A small contrastive image-text model, trained from scratch: trained on made-up road signs on poles.
Rows from block 5 of the image encoder, named by matrix and row number. Each number is 128 + 32 x the weight over its row's rms, rounded and kept within 0 to 255. All counts start at 0. Numbers have three digits each. After the name is the row's rms in percent of the matrix's.
# mid00: scale 1 3x3 conv (encoder.blocks.5.mid.0.0.weight, 64x64x3x3), inputs 0-6, a 3x3 kernel for each
mid00.0 098:109139127147094130165104093139146139133132168127156124093101105087081139134151128122159130091076090125119120152191215151168245160189148169184161175127147172144163142169108157140122154108089
mid00.1 108:120089140111146100152124122130108083090184117106160099090104113131077098130125161154152136130104115080122148130103135117116115158127134129106127130128146146128142163170122145109098091088081
mid00.2 099:073076074118131114097114164094136138110100114100119118162173149121130083168111132186119147174123109160110135154177154146146067136103111144129124116153133126156142073084094048092077126097093
mid00.3 094:131073115106134141119163108122143127126129101121155117081135137113112112162142112124086092108136088099109133134181224136173157217154151119091144126118130125138170136173150153167123173113156
mid00.4 102:127120139128123143114118080151122142124114124148111125147120160105093144126122155131119117145109091156116096146118126134077125145112142123111104139097114124109155123146132123084132103161124
mid00.5 109:104115114106120075085070095145144134143150089137107089150149149111120108134149134129135103111139074136141110126111114113132134143135130124114102122135132094130081111149089185108236134185144
mid00.6 102:155119151121104140140106183156097111107115128106098085137168141118128138135119113158132115102104109166110121127120106100116135109102106134124101114104101147133133210255149214216222194216194
mid00.7 081:124113074114157111131171150129106091098162101077124117167117081106129060128081162125105132163156183133162164137154149136147107139139131181153123135160110143160138143128104184120178083110183
mid00.8 109:112109123134119141115128181145137121154154113156135143079102147098120130126114111135106100116111116127128150145166142148108123150162114135133131126137120129166111167155172188059180199234109
mid00.9 094:121151151033094134148191091120094164089117138117160197122111144094091182094165182123101113117077143110103064117123156135133180140174155170159136126112156149155148112148119103108127100131102
mid00.10 097:099126099106107194124119129119121115092145127111116090088138117106140101112123080111117145111110144139110114142127109129125111164147126125114108114085127115123137171207198213106123166157116
mid00.11 108:118092145087109112147130142131155140110129120125102104157128128128131109118130108113098139105107152153158181145122120179151165102116117110116113127133108111126133119104128120085101117083144
mid00.12 100:136124123161181152124144113159112122119154105102116149116111160143151134150127126125103119107156143122131074116185145191137116127138120114124129171111134111116123192177133180133078140113066
mid00.13 092:139139116140147102120099090114097125131114124086145116104108143123142176102120136104109110129077142118121162097105122114150162116139164090157114085119141080134152155149138146148076132084069
mid00.14 099:120125100121096098093095129135140155135130108123113133123106101105096106104087106163168118134138142123145137160141108093076095121093118146127128134142123146142134134145134056177185103137103
mid00.15 102:095120122109115126111102108150141141088133108126148137178136164155103073151147102129092106089096074087118141146123141108115122134142111131109142127106117132118133131183164179136189144184178
mid00.16 082:144131182158117127109159099095089130084148164092097159133092030093086082118129086153106131131145203174118152098135084101141114136130142117133151090164164142149085144073092156098126109108115
mid00.17 097:146110162116110154116144156085091113115096093117101113114103111111136115131094124129132147127127138120144125083106139087116171137140145130116144117101107134138153141116073176101072124102108
mid00.18 120:088087121122095141099103136102094137107141105097128139134143051114096100107138129148127149107103116097077137148130147129136166170132125132126125168143131163137150148104128142121126094082107
mid00.19 085:085082137113133125122138150140141127120143156095121114089065119075123083172156150145123138118151176103115128131144146134130145137115154116111098103138121114160123105156137167142160126188122
mid00.20 094:189147151138095130153137133086115094126141095095093103166130150163106144159143125126156151142101118132158142128140133116096101125106111121122148107121137114111132080056245170065255251105166
mid00.21 086:163129179128104142161185188110120195082141087143176130092117156050040103077049101117122159123119130139174135115097140125170157124092109114106141116109153137124154088117067105141117079182156
mid00.22 086:154139126119101172134076129090107085103091109106118113153142131169091143152129182088127152138162132150181127148097124131105139100105129125135133094136108089119130143083064136088116084040165
mid00.23 108:146125137106149139179128134145121153098169112119161107122138130135120114102134116125143137124131092145154136102125133110148147119165124163158130148161127138132123070094085061130161097156121
mid00.24 115:139116135151128107143118121132149159118108144118109162117124139130111103143149155141150138117109121095076114128109112134110118089132121132124129139114132131152143173135097140138086123085083
mid00.25 112:117127099080081087095089104097115094088134125091128140150102123115098101129130098119148116132138122133131088137095107094121146099122141096096116115122143109091124120106128119126158142137127
mid00.26 082:143123082104131124129163149147099104112083173133168138105109121073095133097148138149117132136133061173095090116106147120156156132137119134100103156092113129094109167113156141126118196084093
mid00.27 087:128110121079010153129142159158141154119144115134176108086121103104120109132186175109104110140137093152147154113150099106089097141154155103133125178119132093109131090046117096095142083073085
mid00.28 089:124101118156141127085125084090119090130128083133123127122160143127122102137156143182092154207127091169127142092077101112170159134196160140116145113103116168154125117173169111255167148193136
mid00.29 088:127082106075098070077139125105146181045135138123155146146143108145146112184156131122144147109133098140160132117145134122120142129133075127126119133097102124115106154053072118130111087100096
mid00.30 116:154131110137136114117090145152128147128124116108129124144143082165117058134137115116126150106111151149134145139112114115134113114124138128127132131119149132120124163238223119241248132251176
mid00.31 090:059099162081060073148140132130144162102134161142131166095090084161103125106137138118108110129110094147086109114125166229166157165164123121091107142123147148146101111080130080106100105071073
mid00.32 112:126151122139119153077056103149109092226084071255182096099128107105157106101131144174170136149177094172083070159135130129138144107121125095118135109127128114110117121137103131135120109116136
mid00.33 084:155178094137124118139118056113167119146205187125117109104135136095145171157146129141141139104085109103119088139145127117130102117101101148100139160140108123138124136073160138121115112061105
mid00.34 094:146152116141124129124146118160146159100113188132107129140160118134128090148114093094145132135159173115130116127164142101143112086097128101127118087131116149177137097073069120101143083103194
mid00.35 104:118153109141130133130171138110163086190173048188145028179121125105127143099128110169091083186135121149140102116127125115135138099141155138123121118147094144130129148138163156158100094139140
mid00.36 100:090127128131110124150109114071161201129196160150177139130115111134125124094154124072101101106120148117143166146171153147148127162173126123089129119109109149119119154165201199167199199160143
mid00.37 100:140174095148139157176150103090074154143115161169143200130060082113140102111104137174140126146126160130149210122141122143154152170163125116151134133135120129143112118139117089074120103053086
mid00.38 086:075108145100102123076106051137159121111173144096143100122116068118086055093099102060144120106145097118150145117143152128104094145117105113164089131111141113135121090128134140119118139119085
mid00.39 104:126121143086114152113164145133123137097134146119115137134130152109155059130108071119117112113122139121140137110099130125147119145144121107125120124145110146132120169105126191127152105117205
mid00.40 093:211111121100169087135151098122144176146108095204095013118163138076102086124140132145152115148142111132069107137157130181151149145143165087143108121146148099141111069110090109118121075110144
mid00.41 121:112120097146125099127139128140123127102168109124169174111144110118103104104107114126131144123104119112148130127164118142116125123091114147131125116121114127117118120115136150159114171138081
mid00.42 092:137127152098121129157122151157125179129143165129112092133128147117140106093131120160185188142122204114062178166128109142102130158133154116134119157124133122085101101109107088137108135151156
mid00.43 122:129114118129123117111133143126114111119124183090165155146080109124105082104084092123145125135166161174171126106143130126128127114130139120105131128126121129135136154163132149163161131106133
mid00.44 097:147135167128125174128153132134066119109091105124199171118170156143153106143096101143125137157122137191151128124128160189195152172128117144133147133144153137117150134090111109139124079140114
mid00.45 107:112139133138119160119168195138137125112153163120076179083112132096143169109164134122127139121150116136140145106115081095127135128172137106141131132152146124146148132114088116146077102112104
mid00.46 113:130161163151127169157150138165111106168118102195127121143109135093058098133100145112099113163102090122111125124114138106137123134125109121104125117112161111114123149132116158133130140167122
mid00.47 104:135124194162156149125148087131164171166114148178132079167175105128121060103104146098112134114124139152137088144131151096110125090129166122114146110119149132140119154135212181202224207255211
mid00.48 095:161141144065092118131132117106125129048051121122167163099116140112163180109146166110139131111132139161137120105129144164129122142156155147149127152138159122162137201157133169116242039082109
mid00.49 098:099094096128101085136094124117144129127122111149154169088093085147152151123227178135165162118172170033088154127138107131155129121099103135084133099117147153145137111147068103146121100085081
mid00.50 097:124122120103124111124114105107099135090112092089124115092090120115106110139121128102091108118142122123118129130089124137154146153148105186211127148156120130155127110138092114137091137127140
mid00.51 095:132094155083072071126134150191155139197158151167137162132139125165126122127130142133120170109105128137113126181201156176154161154141105143134122123126125128120146095126106131109130091121129
mid00.52 091:142104104110136113133147100137164122111106117145142119094106118093114099074094136106129083129168138145152134162143149173109149104122130107107121117115112112139122123159199132132149184161192
mid00.53 088:128146157175167125144126114130152099169150154182132110125125139090110122099127109106140133114140192197192160159188154136109120134139117149106126108097133114162168084034080081028065088085105
mid00.54 103:138128142145147144139081109141150184129103111104112088151135138128106130141097152145191132195153104129097074143166137128146153127110167125125146136127105152127127146106125079094032092143135
mid00.55 097:108160179097148137124084114148123119118123103167092115129147107153192146121124111149181184150183125115106086074095119111181131172146145133149127091125093133146128213141214064096115092232143
mid00.56 095:106103118078125134170100126147119075163074120159098077083104117138176138125145138088125131161161188129135082153110104133130133130128145104109099120143120114126107148249189243075161086106249
mid00.57 098:089133134138166085132157103090098144146111178104150127127110054153121087177140108127119168129106169111124065120157182129135135120157133143151127164120175144135138167149172050102255147110171
mid00.58 104:132148114112141149134143146197093140096134157099151158195138132118133158082117201153131107163143120105136123117144128124119113087093126153147138118143162147128144078105216255175131255252128
mid00.59 103:094104104123113121136142128137156193158151111109103092110073135169134124113121115113171173124127138147155116079110149153176153122102110108132125087111125135136135085126108138120124078070115
mid00.60 113:148096137096115156123179134079075086123102135115155137115087119128102134140114156117139126089114123133136137085101102081105091140151142138111118129125127121125122255255211255255088255189064
mid00.61 093:123083124121117066139105085120143158104139133125156084126132081132134085114152146079145147109111117143131139134118129095126146123161206144116116095120156112130113141074106069069035048062052
mid00.62 096:101100123115140096143141146111133171116137105139100136153156145125129129081123110073112109087118131125114132126106121120134131112128155097099121099131120123115104164120085153118098089123077
mid00.63 133:158135144145134097125126130107135116126112099140098100101112114117140122117092119103130120131116124158172146136139136120108115116116136128136118153131121116130113108108185098117228161219222